python train.py --model="self-supervised audio encoder (BEST-RQ)" --dataset="drum patterns on synthesised drum kits" --train_examples=26041 --n_mels=64 --hop_length=160 --input="log_mel" --win_length=400 --codebook_size=1024 --mask_prob=0.05 --arch="convnext" --norm="layernorm" --hidden_act="gelu" --mlp_ratio=4 --inner_norm=false --subsampling=4 --layers=16 --width=128 --kernel_size=3 --init="kaiming_normal" --residual_init="scaled_by_depth" --optimizer="soap" --beta2=0.999 --learning_rate=0.0024 --beta1=0.9 --shampoo_beta=0.95 --eps=1e-08 --precondition_frequency=25 --max_precond_dim=1536 --one_sided=false --adamw_lr_other_params=0.0019 --max_steps=11600 --batch_size=256 --epochs=114.0 --lr_schedule="step" --warmup_steps=580 --weight_decay=0.2 --adamw_weight_decay_other_params=0
Rows from block 10, named by matrix and row number. Rows with one number belong to one neuron. Each number is 128 + 24 x the weight over its row's rms, rounded and kept within 0 to 255. All counts start at 0. Numbers have three digits each. After the name is the row's rms in percent of the matrix's.
# fc1: MLP up (model.blocks.10.mlp.fc1.weight, 512x128), inputs 0-127
# fc2: MLP down (model.blocks.10.mlp.fc2.weight, 128x512, transposed), outputs 0-127
fc1.66 077:176117108095142132147138140128086111118165137161130145124120142146114159129162158166113141123180139132149163143088140139161094123131137113110141144139059131127121139127155118150135106143099132154127144105145102165161122049159144150132112148117110075152185131109110142169163112148112125137142136129102109118171110139134133129180122099130100180104112115130150113118147147132109121114155
fc2.66 077:084146119120165103099159124157183117133164120147121108115107128137131128159124165149146147117160127122072110091136085118130139119112131146150176169127160146134169115125116127143173097117107157107126125145112149174114127197142162092150146116112116098124180127130121148165134125113133130143108149159136167105139155089116157139141137142108149138147169109129090119151163140085110115124152
fc1.67 094:135169127114116123134092150105076097144137133199157130144101112139102121130141083154140137124078107109113123126102111118113158170134094090126166122169138132087134122124111101163139168147144141118113076109143123142144133116100148079119124126121096114149128118122138113133150144119101129102111118141102169110156108104079105098131103132104138097131124109170087139071174123148127106104133
fc2.67 096:160119121139128145129117111102162154092140082152146134097136128141102097130136143094125151132110190131141107147094131121156153170132112128157176118160094088154127127135120129137085119153137096100105053125128123143119119123167155150146080124138168160162141131113149109130136113123123146104102153129086106138116139154178115108136105120123111136149142118150191076116120095137134102106112
fc1.68 108:146140140138114069121124141136140144114138128131107160125135127129095112121145121078119105122051144098139147123098129095101133099141148146122116120149162050138104107112141110161125158079118094109144166144082161139096127106127153146129117141111150108113107147117183131107122101117183095140139124153141112126144148139098130119163137084123130112115134111123171082123165093118115135146156
fc2.68 100:110147114151115145114121107108120111100161148092128171154143191139094142135151115172111097120117127106116088136126142117146137116114132086129101135140131177118157117125132122136126166083132086123139108136142171094182123171136162094089121117137081100133120132096154174124137142080115126108117084093144155152155083113122111134150119163115133123143117124108094148100162149122095119122153
fc1.69 092:164138104173150156135147126113145098129169120131082143147120116126139123170123164137133126121135166152117113122111161129102111121080090185120116056122178117139108091088110136115076088157138159141123149171145125108150135123102124119145139143152102128148141130131100119111158113093138102115134090137155137120113095123150155123123103120106136156126096113186185133126137109133122147154147
fc2.69 086:113165133134126130151097122135106140079089097143194116166112090144149142128149074113126138125118090161146132151153129130094145115132137101106144052083091172121126129140134160118167104148132097152147122150122131096106095139129127078151110121152167130137139138138105144172190150113143159134100132117141129126114141141129129094110088131103124154116131130134138101119113149140169134157149
fc1.70 087:182100154115121133144149162143101118095161150136114139115136124101135115119142144144107153133136135161107170127103137140138150141116156116111177121133136155082109117149150105109148139136097155164149152104106105105115150106127113076102169134160137188121095130124128129154130141146168130147111115170117148124121143145113081160102116100117134127119184080123112124131134103119102154096207
fc2.70 088:138180129150119134119114100095137093142132207151115116109111105102158096136136111111117163151117092140139126135132077102129167103141142129103133082113170124179149152102102125174087146106170120134129156085122107170106127104118124110110163172123129168120105134112088126143137129148157114116137141140120117119104100116121092110127124158120118108153099167126160153133126165084144128132139
fc1.71 112:116140106104104122101184134147135119138108098144136067139097120105139135134116131114124072105112140121142094111122111182155130146154133186142141183187122146092142146120139125136143154094158120088088166101128096096142111141142146151118095142121156107147166111126110140123151096166170119106141181120175120132138135139093105120153140124125116130149115142164123099142164150127112131126122
fc2.71 107:122150139136123164140110140122109152138131103145111150116155157171147097150138115140122091116137119178149158120150116113124117149087151102099097155124154119098117121129136165074105126097122103129140174116104118108107166139079154064100155108145097107135143137170124137109103114126128166123127158112147131114163106218116144129122142145160117170137141101139140117132165156154122139103141
fc1.72 105:113148124143158053122120124099139143095134133128125131173142130134134111098129103074124102126138132085126160107128135158177145136101136128111098163130129123157150102128111155075164140141143173143109105118096126128168104174177139151139148125129113120146151144126102147118165118157130147088123110124138185168042116138127113135112125153132106129136134126169113130128118119125156119102152
fc2.72 111:127120140132097110130142144132106125126096115105122123119152082133142142078139112154137155096124096103158097119158107105111077149136102085102169156126139132110132135120120112143138122139119134133099097138091164162117125091084146128149104131101097119135087162159120134138129133122159157158089151141171110205123141108158123085107154167153130130149102109095150122152121172084114146130108
fc1.73 085:117088123110123177159093108132143141116098139118145105141122109107144117099127136085102132141141136143080076117102172089124128142136149113155133144132148131111163121120105095126146121140195175127132158132150127106149109166117161122144126098082108118131147128166171122108107113100107124108164141157085186083140134178134172108137129141120134096146102143133125150112129167122110139141101
fc2.73 104:147138097160153177155122090146099140141123128146126101136154135070124108149187124171146094178114130124135163125131148127151105143145149148109101169166094095139120099129139083121104108167142125106168142122136119108130125135102142129141123132133145093112114131117147134114145084117139122126151117107084104116150143123090118153091082080098147112126139116161158140081132133126097121151072
fc1.74 101:142162119157128125129108127121118119112134150116149147131151117147141170114113107065134126099151133118117124158149142143138148127098135100121179139109102160126109107097149063108164095105149155158131126142167116135149120113144133108155103137137121089154149081135106134163147112108078139122102109129128069184149111144156071150125172086145153129146150150104125126158140127145169138151155
fc2.74 095:124113131155128158134134126127132158172130128095155162138125147139127102154151137164131126121128128121158156085115139126157120084125138145153194168172164131167148148113120072121100092136149172156120119137112127118099111157140117142127147132167141062130148120186111077121141143092149138137101106120145165155102130122142106094138149135105111122146121129136120161113104123180158133122172
fc1.75 099:129150103090101142107133145161122173089176156125159143134129166163114137150129127116124138121074091110064108145090132121073144120113071131126129109132121150124192145131162126132141136188120114119118124144134092139150131103189143112125118150102118113134153134117143154080115090159133153119144140116125130136086131111134124154129128113154117167127108113160175135130132118127146089118107
fc2.75 111:134106163136127157113121130126136114164149158140157133112130153114118108148145150130117134096060176103192157120143135133092148145107128122137127117131101112103091108109124077140145116129166142139136123169085105143139132118156120155097138108119150136146130125126120151082108112111087065153112131130125145159111145111121157139110088134141121156157189103171079164116141110110139160157120
fc1.76 098:120114112106082136080116158077149147109136143132123169146121147134147175152160123109084132181154084133077111133087138136121107126107176105126118110085120105106127135101107108085099076106122107137113144117136147158107146135128103114145134124100123050120089130121148149115113101143118143116121132120131119132135178124164078121160151162127122129156135142152115136106117105104136123110110
fc2.76 103:086112147135146153158137083123106131190127140128137160122123136138117157108170119132122132161110155144166110176137159148106094145131146146145117109097089160160140144113160108138163092119152116127109173150118152104121068132094136112115170127154141095150141154118097112155098145122111109163126148161124134136101072095100121133109169138098147095147142120134151109096125146141169148148117
fc1.77 118:140111124117145126119103087162082124151121122094152126108118127110142155106164123128122103107130105121089133132125132142134118157135128127103121127111128122112102085109142137123142119158106094118124126129107102104084096155096158084139072159128135159147129136187130081072117184145127139172142092116107134069135116155123125156141151142087091142125121168137158151107126100134115101113071
fc2.77 114:125122125099167095139105121120144093094136113122130125116069115159144115123103144140112140138098163116113162139109153131167102125136163145125083149111114146131109096138145158146152143156132092152144073123074146153134140139149114164131137108166146145157105146152153135148109109122143127100090145088152129068114132143157197153106134122109092164128125129131136132126096112139126169103076
fc1.78 102:135114081161188115093134108105154123150114177191180112163115132145098134156150132164134099125132128149128098144156120127146162086163093158108158132155117151120124126075134115129159157145143111120137091117136111093130100129127117125147112119165177077138122123134118164143127138130133127139113158134100125149125134130125113147125170143150137179182173126121125125155096146149122151142140
fc2.78 099:140116112105115100138113123083113116123042150168135124128089154129113127094171113111142117100120145147134116103152139126120161128074108114135153119117132120117134138148119119113086133127100076106099102117129132109130168128117121127106153145089088102142123136142105096135106141153110131121170111120105148095157110145107109093126210141134150156165143156155115134139078172121134117125092
fc1.79 095:179156166096162197158130147111108147166071152114128145067118150118115167103134131146108106127131148113117184146127123130159126121142124127112107087163143109134141091087151111123158121122158154145141106153143143107144130111161132123076122129156148132157167131099125166149163138135109121124128118138143132175100157140118151118110115163148143143100111144109154079113138150136102113140150
fc2.79 101:128129126116143159101102079144111155120135131117110119107090142126110134174122146077153118126155092125131129107136110146124129138175122113110131074115091171106113143170122135101123132128154109121174134121117152128130130154158126089117113127174132181123173133092145119147139132147117146194131106133134105115134145143150143135169080084129141130100149130065094118147168134146106100108163
fc1.80 105:158122132090126114163117135111131141126129108119127120146067136136115116135146138138108173135126133159085154087130097092176120111176154161095117105154117134100126126121160125096121098108138093126134138147132091137122149144146155111119123170157148133109141109040133114145068167134155111173130112128144137108090140126128144133130119118100139064090130146137112099126133139107080136114124
fc2.80 116:140136141143160043106107147136122127125080115068108130159074124137128129135136113108123122112107171179139160114106059108130147151130120112141154124118114153140148114160092116129119147139125137143165109107146176137101114129137143111106115158099120135122117097069134114149149133141144137134116096135125098125140088108143193122147113137089132149119120088122139119163134150168126147113103
fc1.81 087:111180142102107127089132119092103140127148158163144148124130107100144179118148134097117105112120093156131117133137135195138151112115195111157153129074128138092115155146137144146125152111134112134156139123117104096159153127154126118114131122140147105163164096149127111138154151163124122132120124179122195156110159147204145115137123120159139136121127161127114163115106131108119105135142
fc2.81 097:140054101143120131170148100144106176148097157175128142113120087119137162095145138140142136081109139132109105158115119114136107069145161117114156121134142129184145120108078125114131125128140119122153101103148117124115098159091105088131124130122157102106162151147157107144101092143097144143126132140118087150133119154074133127075122139109110105123134126118150136099120142164107105121158
fc1.82 080:146134122131104157118138088114123145137135099103121133123124153095117124166124118124111141118101080110120102138116150152133147096094155112074123128113118178151110121106087173104122139107092128084082152106125115154123106126138145108159172107121129169117092118141137095156103120163077120122127099106102108116096113119147096104150125128158140130092187129088097095109184112100113128118105
fc2.82 080:107157132089146130100138155129135106090154131105146134104134139135153151095161121139126154129115130126127131123136115151137148119147132126196094113078143091119154155132145189112089122110166119127095164136124102161102171138141147158148163126088122166145135116120129153136152155127150148139112137157127158120128145111094128119131143134065077138112092165134090128095141180089122122115089
fc1.83 105:206110136094127110113167120156174130128162118121175109121103097133103090126111132147114093132125117145104120130126125157120118116112119116095091142127146166116099118163110126075122128111130128112141124127096089132124151114094148092107111180129157093147154145141118097085168122115090115150089095169106102114112154110153166136110092118101107153130094155106131170131132104147117119133133
fc2.83 108:102119122118119089144081144068095167095114113154128099145095138118125064136096137119126104128120148124096101129142183160139100114118124157155113106078117124125135141146133120123119130105092133102156117132125068129120115117149116147100121118130097104129138115170158132134129128086121105139122139081102109076099103128102182190127140122136120157131147131082114105153148122127157133133099
fc1.84 109:172131087146118135099110134119112129112064154102155141149095113128164158119160157073140109112129106137095147140194120157129161111161139128126123127097121148088100142139116145120115127137167128113107110108138133106146118140135099119097128135181131138115118145159119121125129121121154139072146085188087124133080133111114126104149118107104118092099142066100128144149097140104133113136128
fc2.84 105:089125164109141113154126091117168140133112149163120154139097109067143096115137089147134138129125068131121148128087163128144137171099069122114110117127111102157084125143136133102105117180152128106099094150150123130120151113113126111109134126079133103134158128142089101133102114133182133118118110109123141128121099087155138116092165130161151146098140133126132146107176125097168105113132
fc1.85 096:132093147168092150136092129151139133125117133113127124102120129129096101137117165075186118098142152084142118158150137138105127131106129113119070096133148108137136138143147092122163129149129108088163158112156136121125085145097127128107139112107101139159147098149154148089120152110145138140139107198152150095106118140153151132108164089166111129130170131121121128094139146093140099133181
fc2.85 095:151118135107159092128141117137147114156135137142125101110110137111097118120107085143130105083145074106133150139105139130099117161184132161160078144100154144169124108143110101128126130168121119138137138114151131128096175125136120136096125129130136135089137075103161141162108063109146106126144130098137108130151164132102097105171143139114088128157143176159111148106106146164117102118166
fc1.86 095:139156164096155124157100167143155162148162132169104127108101159087103105140154101134086143116135113154111130131110129150120135112086109113095131150129128099134095112130110109100112148142150118109135111121126128171127149137105129155138140124152125137115148141130132131136087072120124125096155143189141190124160103159131191155182119147151130155089164150088135166127109146129119104141122
fc2.86 093:086120121130137122120137104175137145155125122105087144132136144091123129096171150106114139126118091116138074122142142125163142095177151145182133132117131162150123121134127118134180149115100137139152152136123108154155089136122124068159110154121131084146137149072122152118098103104155151102136165139144077096144158108149127139098088135089162090092093130141143114130133114147119125123139
fc1.87 096:165139116134103131116143125147156066115139118112070082145106134131111101116142123107116129122087109094114120090155139096108143125115098104103133142099129134148118105157123074090108106128107104114118105110144120086127114134088128107123118105119129098127175108107137148118134119174102107120127169135146167166108047098135131115092092153102105149143163120149126138124127127099112123096088
fc2.87 092:161103159108131135144089146118055172111109126102173090101089123135112074102140105117088138142134157082108095132131097135122187141124148114147148154150104113112136128089140101105160121129129116129122131136121161124134149104121125110129169129081136107095115136132124118084109117137107131152112146096150058148139178105104133110137128127149137137116121113139128140155078160097129111124139
fc1.88 094:166108098144187126115120127121092116138152138124110108119106127132153132139187124153151130097102135060142101137155129130132136180147159128114120106136059139115088138114136118109097127127135113114144114108131121150154168096158110171147160141110134152158108131139091127110110121166118125073137138154120128175090118108165139141116108128144137149090145103088138085165141118118094145127104
fc2.88 097:074163111095078154085107114142169135169130139092101097113117132102178088140147124131149137111152125054114077077111120112133141159082117117167079125123174146110167147119128103128163125137153108157137114126116125123139091147135158103129132132137115147106102151161145158106149115155148156125105108136139135143122122135113123118127146149137166120146117153147135141155144159140111147107107
fc1.89 090:150134119141109127139127109103154112143124131149153130119095122161139087171142075120158101149170125172134121149104131130128158130118129100142171133119072136153121154096151136123096143131106146088169167131144130116141110081137113138147136149143153146137154153112151122135174163130164121122114102122122154110183098143107117176128124083116080128079081119129163153093117135117111167128152
fc2.89 109:124128113120123098129130157139130071140127086111101182126090118135119142110109151089180129131159168153127141128145097138136116136147150156133151121112175159147153137100135117163172121116164126146148144131105127122073116125126142087157129122137129143085139150150168120140075088150115125105092102077126132127141141148120158111104105118177138163141168137178142138132087142122113155140150
fc1.90 078:167121105104164134153145102158119135103114160129117120127147088101073131168152121134157181099163171061147110136132168143123137133140140181108158091144133123174117138130137104095120129106141117118105126140128107121128077122131114135077082137121095117119137150119136124135141145154089158110168130112147103096148107115122120140130156129133094166132111109147164144158122141128160151125077
fc2.90 080:096124146163101099177131162141112101143108164145115100092127113146103140076154137115164154117141122057149177132123153124117142126098136087114166124120122133117175100118120125066118140077141151148129135126150165089139155139124139096089148111150155118123147102131127133129141135124132132131131130158141167104183140126114128115131113133071180121135167135136096119143135163128121146135107
fc1.91 113:116133081105090113132143149096115148111145094166111159138138098161138130139107137118136103080097172163156134105137153123067109138130135181130162102142107145135146143101097121147109182070150063111105173161151142107142127088146146069110122134126146113123122141119170133099147108159163104135132131119129141115144130093110148112117123123136124114125139160160130119109159114139130113112117
fc2.91 105:119158125106157115125142145095183118175119108159141190121116118106084170129127127123123154137097091153079180128110139147151093112139157056122180077126127093136143129138155118124162146132117106117086137143131110150111130165099135168097114131108130121182132128120127140147109139134118157137125122122083094129120123116151136139132141136104137150137155105115142106148128130105148084119090
fc1.92 109:097117113137176132115116112118100075093145123156078111096150140117159126143110128118123141111095143115107181136134172101124066107159138157098113106119127125113092140142163123112144112074113122127126104137111148121113167103093150096147152131123107107107092152119119101154113127062114145089133157080072103139122099135094112108121105108106091102122152114128134133116132109130137119110108
fc2.92 111:123133152138165148126100114152161147090120107162142124098138105108107060126086117134144111103126106132112144077121113088165112141091142107134098112102080132127159117091107140132110120108132135137101106170168137161156079110111176079087123109156139117147125123134142119135102140088106115127108110117102132134137158153138114160112116090165154113067130127135119129121133135096151099134160
fc1.93 094:123101116183115126101114127158096150109142171111149182111111119133162166123113141128128072163116173165164158132116144136140120108187145114133118125145118144137137148109200116123110139131107090110112114152146111104157100169117171118083120120125085145140125159155142108095122125096149140116162125120132126110118140144130165153139130134113106126102161156149071167112116106113125110116119
fc2.93 092:083141139147141139170128131119164106125129096117136147128129115139145160097123151158161084130165084155103138176156136139080109124137115132143084137147133112112119112137079110087126145105124119169125108134136125146117144139076160090053123114122150160125095140138157173153138120105124101167159100099159126137118092162120167119112137155108122122117134124125130082151116138128128080113117
fc1.94 095:087135142102148107115124147135137156127146131094098078142121130120107128121205127130138120135169151107146113129116152144177121073112131125120115137129134103135138160165113115144167205104113155111108143120128121107161095146142152124186127141168113142168125087101081146105151126154151152127153121130078151145155082149164114142132112107119115136145142120131146092132131100135135123146108
fc2.94 101:148148106153120128141138156169142144110158156123117116153131137130170129141132098119138143093111136116139109100145113124123092067153123130143102119149136104150117144076148167129087158156140144149126111191145138118170200134125185143162142150113137139137116115118122136139103140149121111112135141185086169121092182132159107112132134124138081127110077133151119119136143166111115132131131
fc1.95 101:181126123096107136127109150127125108136095104108116115127136120139100141096146116119177112092145130106087144156085135176199103121104149133127118142133082153117116122120103144166156079132131120117108150105136072107105067103141116172103139130114112155065163104136110088108082124104115114103121166139106097120138107148124138133130141103132116155100136141135153138101151125140122113129122
fc2.95 098:098091100140138120166173068122146154125141132143105147107119115144134115112125120115144141101145106075128155118126137170149115132132131102171128145142165144156118090102153174161091138137183127094112106127075138142132194121117162109086123148123125135154136137121165137115106118160124142138127151119110141110103173120107135122156202104118121110106139160154100140120142095131119152129142
fc1.96 095:113121121125088145134092081110147128163117113101154146120082138109161132113139130093130145139153083149084121156119143122129118138119100152157136094155103128127097169163182148116134117127097088103152081120115119144126158097094156139133111157159152122098145157154140122129127164098144104110131105128141098099135112128121149144104126119109120084170134126125151131126134127147109114167221
fc2.96 099:149116144116149110146136156132123137130130158148126163122106117131153113152107122142128127143110160139134116106168162136115064134166097121120123105115121109130175088137098126128124127134161113136121104118031132122119142149096111110145088126165078174154138117128136138171111093106152152122096126169146153124139165116161129105161089150167099107128149113139160109130128111105139122126185
fc1.97 096:109161110110113127143089127121123146148137120092147139101146176108122161083151121110106143098133161102096134121149139118128105122096142180148096138099097098117095114147176142069121061115120128160121092105147145148132132115117141097155134122133159142123112149167183124117165154097136132127092134129157115150137159139096139108143131136110128152130075136135066124112129153136123120177129
fc2.97 104:124102151124096164186194099145118107094130098142124126115128169136127183169152125139066130098132154120162100101118168152141127152122097087087082140105100124109134150106093166128125125159165144131095138088138121117144113157117147142144120124116109140165121128111149109124105117106130144128113140159119136151146093123113130182138106150140110156133163115135182111142133128112151149142118
fc1.98 091:126118109094130113117186175141134144153144136168117139148155179147135153147162127132152174138114126144145106133131131166144158137136101139132115108136071146148161162153178111137168093125171147132145166134119106157107106120176128131121131134110164102117128161135180137125142105131133141096112090160088148125113090138187137127128104120105106130109088133128161150138134135180137147140124
fc2.98 102:109123173086179147118118085088107124108148124150085114146144144089111099122130093137139126081087152101129143105132108141127121101134138115093103129151157111124145128113097097103105127129105135136166137116128105171171136117123129129094143092168112084137130151137131138066120120154142113119174090108123183103146147145131133152116092095131120161152166122150110161102124136106124162127096
fc1.99 101:122133131121165140136122144158158139151141144086126095149123122147100144126118135108168178156103128113143114124134115147080106127100108129114144126129124122118117069080141128088131144176132135165134131156178113133134132093173103108111138155164100107135147095141141133084166152171178110133149128123120117138093089120157128151137121080109100086144136185122128145099090110099125138121153
fc2.99 099:128122128098100121110112153129088116107130162128131123133107138127107137126131150118142159148110133098175125125108182148133145158143127099149151107119114089115171204143155125116153127177107151151163161154114114139119122157124080169166128169106158123130104095171127115097131151121158140104146133086117146138099156114099163126138135116113105068149086110127126124152118145167103126119165
fc1.100 091:140131069165135124138133124102087138105164125142129109168133126143157091135130171095118092119094103164119129128094128096076104140137143110142137139128156123109110115150157094139119120096131106142146150165122152137111134135123181135133137152156116148132150150114096134146087113093118134109116139140118156147102091151116088155160142150137067107130102123181145127130124152112143170114203
fc2.100 093:106145140144137196113135157120132133143112122130159134129150150075172130125158137103180116128144129130106132142159132112078144148121124149172147121110167156131163170149134151147123134133132119119064151157087169106137118123127182135131125118107107106081157131167131114113155112120116096125107110173091118111128144091162104126112124153182123126134130153142122102132130159128077167141140
fc1.101 099:145164154129094136142129123153127137130178150169160145138141135131155130124149093156112109132182127175122145132155163129137137108129160121149144116142134164125111126138137129148148186101142148102127131174146134176077134119130149113090156150133086149130129128141124139138155146185127128148133134166152143141181134164138157144144179151139112119108171093107124144076162140097116148161151
fc2.101 091:088091130142152097123158103102121128132142122149114136146122165128149099150124147074128143114138140148127148143109127090130152072164097127121096114135108096165155102137115140090088149090137157147132145128129141149108115170154081105057109112140159140151141122156131124160152135157110168138076119092151142137142145147093125122117171068142132110139129120140142139127144152131131140155174
fc1.102 105:134149151102101108159109111160148128131138144107105131141169102133143089111159159109121163098108090133129117130112112123131151123178154145129110042109133104130142126138097128099134110151152130111135131163158166117117112161134123104095148136137153096119111108144124163156151064111109158091096127141182141106153132115143133077133114115093134102075146134139136157110151087153140117108123
fc2.102 089:076144116137112103163137151123106111153151183096136145138172087125152121164137086136134109075079147163137149162150146150113139107075118133147134050125153148155137114142143128122142133098096096113100145130113125155136149126148144131116158114158079106153124144143103106115135117157118119143146126119201085103119107145139137146111132148124126109096101142091143138126119154124139127135115
fc1.103 101:132132175103145142128139154141136140096148103162135114143168143140127116100162156142122143139131121100117144133123130133106152139131132130120147177112201123111089160152125121104075097093128132168074144119102091105094160112143125152107137137092159118119151093135151140117117127129121095106122146148101095097175094130081098158102154173140130135131145117124147113145129078163107127150091
fc2.103 098:154106079134099115135129131146149122075136137141108147162145148153121104103120094141126144136107097115145102148087166114120135145106123117116160146159122150133106121100099136112133119078132168137131153153171111096115046129112153070157164112133101134125153096101099152147129133115143131085117082109098147178113167146114130131116142137167136095138125128110135118142138109127139096095091
fc1.104 100:110118125122143104092153155103094122156137115185121154101145120139121113151130116152152123128092167119132157110156127162111099051089134119118120134098115112133099164105098134147133115157148136104087106090155141116117151127149151107107104093162156129085107142123095120086130152116162145117123106082119204158158134122120129144125115114108153116097150113112145118126127084112119108089135
fc2.104 093:124129120137127131190111152126173109092140128167128134138141108146105134077092165176162172162116133099102158087125107156127128122120120112107075123113081120116162152119156096147059136149104166099104156128117143122126159124167134155136119126141152124110105144107116122074128108111122103138080109125119111181133160114104120132115123140164123110132123127157131152148135135112114098148154
fc1.105 097:111133123159158139137099090135121133187141078166099111137136105107149106114123126101151143104129118129142146132149144135118116081135103140146148146169140133178126120125107158093126167081125101098104092140083107097127158147120116117148134127141127141128106142147122115135132125133138167131188154135156066166154091139099128141116154137084102117166079138116155126140170095151103104117142
fc2.105 092:163123129135152149131145181140103167137155133178118111112133092135121101083101124171129148104167139133116109102099128153139127131112153136099158149145090130133141163133120157124127127120148107111134123109128134146151140115112134145140138134154096145157087147116111203141105103126107089103116133133141172134161155144167147117147149121197123129139099108119151137129200069103134118099124
fc1.106 089:166103139102118165116107142150133167129106131084138129107128099078057116136156118167119120107200101145094129132124156136144086137107115107121147122150114116179128125086136149164130127109123098080130148155111144112118142122087130113095112147190127134111138137131124134138118142076140132146138143102139090126175131108112115114154164124110115143116123174157140120132141154148102162141150
fc2.106 085:145138149099127094101109125143136103098091095136109139140139122099104130084104095141167129115194133077152109122130148145129103137117127148139152104139120102055099144116126144122149134101113124115148143097089130144152112119118104085068086090132143165116119147151107171128128122127151159121134117155126159121156166112180114116108141125140141119104172128097079134126172129122128135126155
fc1.107 106:129106152099101120134118163134131143139159124140102136124079102137109144099165153140112141111123163133121106133155165116192077106112161173144100120101114078147146107156171144152122174134149135117126090154146106099110155171130126148094123150150096127142092120125111119093141139140175102111136139120113088161119122147150134127133088109165105092138076124113114121124170113142140091145114
fc2.107 104:127137124141110149161133119215122133122158115138122118109125131154117132150146126090161105125136114134154138114102169098148107125132159130103104167174121153126068125086114152122156176149136119141144110141122150102132168127141161130073072125111152129147076138135154180121095101128123132111131129166099164146123148154136116137140122083148092127157123126106136091141102114139169121135125
fc1.108 075:122088116092080153128090112113114100135138146111084116093108169142134155099114149125120178129120099140132125111149117117093095120128139100114168137140097123129151122134091066140092172090164139123143168091157086103101152085095135121097121162175126099137140134129121119114131101179107142135152138129141135139150092127105136116132119177135146135148143138105129144104143130163084129116152
fc2.108 082:123142125111149122126123147145175159113142149106140120114133169174158154137083107152131207174120153130111100141151105090098094122101109126127141144123090114136127108130158087185131112118118134167121135105109137116061106126095115145112157116113099104125101106134103140143175132176168139106124150120139119161118165092163115101144135112121126160165123125124121121116125118118142120114171
fc1.109 103:131134108146119148131141172124132079132151150129096121133137091118145152069135136113109114168136133121133128146082161167124120119077114108122102137142148132118113110137098124113174088160191115135127099141128077098093149128095136149111136105133139131092081107146119088089130149090147137140090112126129121115154105138179143113105141144111100118149150119145145066090161112133109133150145
fc2.109 100:138122118170144120160130084094144151105143159134124110158135093122146160120178131119127108133108148102104101141133174118093139124162160172121090136083112138149145160103157145111122123152097126107156100110160139139147119122080119117135170100158119157140109149156112139119171140099139139155132129075126161132136178128106108120143168109155172141145112157180100130099102095122104106126121
fc1.110 108:122092112119130147118076093123093125147146117094113121116157119093125110163132123128081166122135113128098130125165070130139127120124105085122097160127119133120076149130116130085139121123148128151116127139114163140119145149137096107139101136129105122128133174142120156093091114177114116095165115143154134149159176172119128143137166159124121167128131081098109111131102131063086133112161
fc2.110 108:083136135142150097118152147104176140125180124163115156133152127131148082083122137144117137143157139115095131105110115166142125151144125134131135119163118154172109088172155135142085108127127117119115136175112154160154140161176120126114121150098147129110137141126116171176159108174095192113117149165169150155145157135146113143108163135093136121121121124149139120148140097147105149120130
fc1.111 093:145125124134092161152115111095113128129084127134146095132118134114137126146158115136131138112083124121144141085084118134111106118079142130138113124110092141141090130150118079200146093120145134106107130121087121167107120137142136078157134084142115126132121104126119153139127119151120116166147132087089071051090122125123125097106120148108128083117114104112112099132098128104096120136161
fc2.111 093:154156107160105114133131147124118171150127156125119140132129164101112147144161130095103100149138090121089123137151083177097124108172148071095148119127119139113176132135118111126110122113166128127153131113178116163154149089151097157144095103158120147112139095145137114147142148122121124139136121146113140041126142079134125122155115142146120076126092108142133126139119098082120112139125
fc1.112 119:139136116148171112100119142144131094125091097131108094136160133110151101103095127137101167150146068116166106129103154088114116164119112090110120152147124111116121165130131135135083104092130185179141129183105106087129126125147138114110142142165124123125142120150121110107129112091081131134163090143144125108105138112132129116139105128153126091103146122107079130070159104146112145136104
fc2.112 100:143116104061081111139104101149177168149121142100101089117122152119127126150090122151099111160080138120140124106116109120126121157127178137126117143127134129135126130114128136174107124129136107138124142111104101093116133115175129143112142119071142119149139110151118097144131158142191123156117148164130148106129134124119149187140075151145115140126151090121104132070106134171116088119133
fc1.113 103:108139131165121123094109125105114086121114123152125102097136127147069128108134107116146136104145148095135083103110132069166119151089111059170109121116139132130124125158193104165106087088142124122117115121141109156117117159081115131106125096141132099125146131108088117115119120163132143104140136115121146154161152119118120083092101110107110118100088097121150111121088115123113107161121
fc2.113 096:161112099132117164106126114145121198144119076115132135126154167129087122122131112085129116154173123087125156131124141085115136154179094187051100107134165159115101134134112130173148085114135135100109136104131147112148137074159118104126124106131141111135090128124136118117129116147123139116124132125140100146098087146126126107125123118140141126158199124135105111121105132142132128140132
fc1.114 099:099109092149139103129124129110123149161077093096140115098082117147103150124109150119110103149139135084122133121131165134095099155114143142102141139126107149146133089129043122110145099113103101149171082139132145150120091140106113130112095140104132121107119145135125128140123093130165123075127126137091158129153105166122131128127122150114155178142130098122093136139170078165151161138131
fc2.114 092:082093153132111116113141141169152137130089173128144078123159157083128146135102062102110148160108078112147129152149168146111152168138142104105144106111117090144149140109112119051113134100078153140104146122127123121131175136127077139120116145115133141156097114169094141128134110115172102116117121126094132123114120146142105139171139129140134123119112116142110140143132117138114167114136
fc1.115 096:081106138136104106102122133123142132118125095106128158116142138156086097133124144160127132131082137147139109107093153145120120114121130139113095135079163154137101152111145135119165143046121097199145118128117134121096078128116142138194114127121125114141141131127139118123160174145115122086098152118107107133145111119139157104121096149103125116085135143127144115174095120122097111129071
fc2.115 096:145133118138148126150114106133113075127136071072155148140140139147097136122127123101111104112147099146110138124137166123107133116151121130111091111063099119154080107117129153100117143082118125128106119084091106070159152117147111117165120142138146100129139116136152121125169104092150122114146136127120157159156144129107119111115117126166118120105090175106148086152074143108131126094087
fc1.116 094:141118115138154120123119117146087116108095158104150120148089075177178127059136150118138158122125133110116132138121132136138141156160141145095105101086105099120148113145146156155124157095126088144155147139141098116154056140135128167142099133110108140116138100134137093113095119103123141101131116158143157108085154132124103107134114115163087114118127146095113156174133121159137101161103
fc2.116 102:090116145121117108100147142131188075098129156146160135129082093141155117176116128106109126134118159127075110151128118127125145158141108103116126124102143132152105138137128170177081173141116151138154119144151112161133200146093110133155113142129129168111121119150144147124108156117120112128135128101118094108124084151168103168152154145112128112152143141139095144149081141117126109162127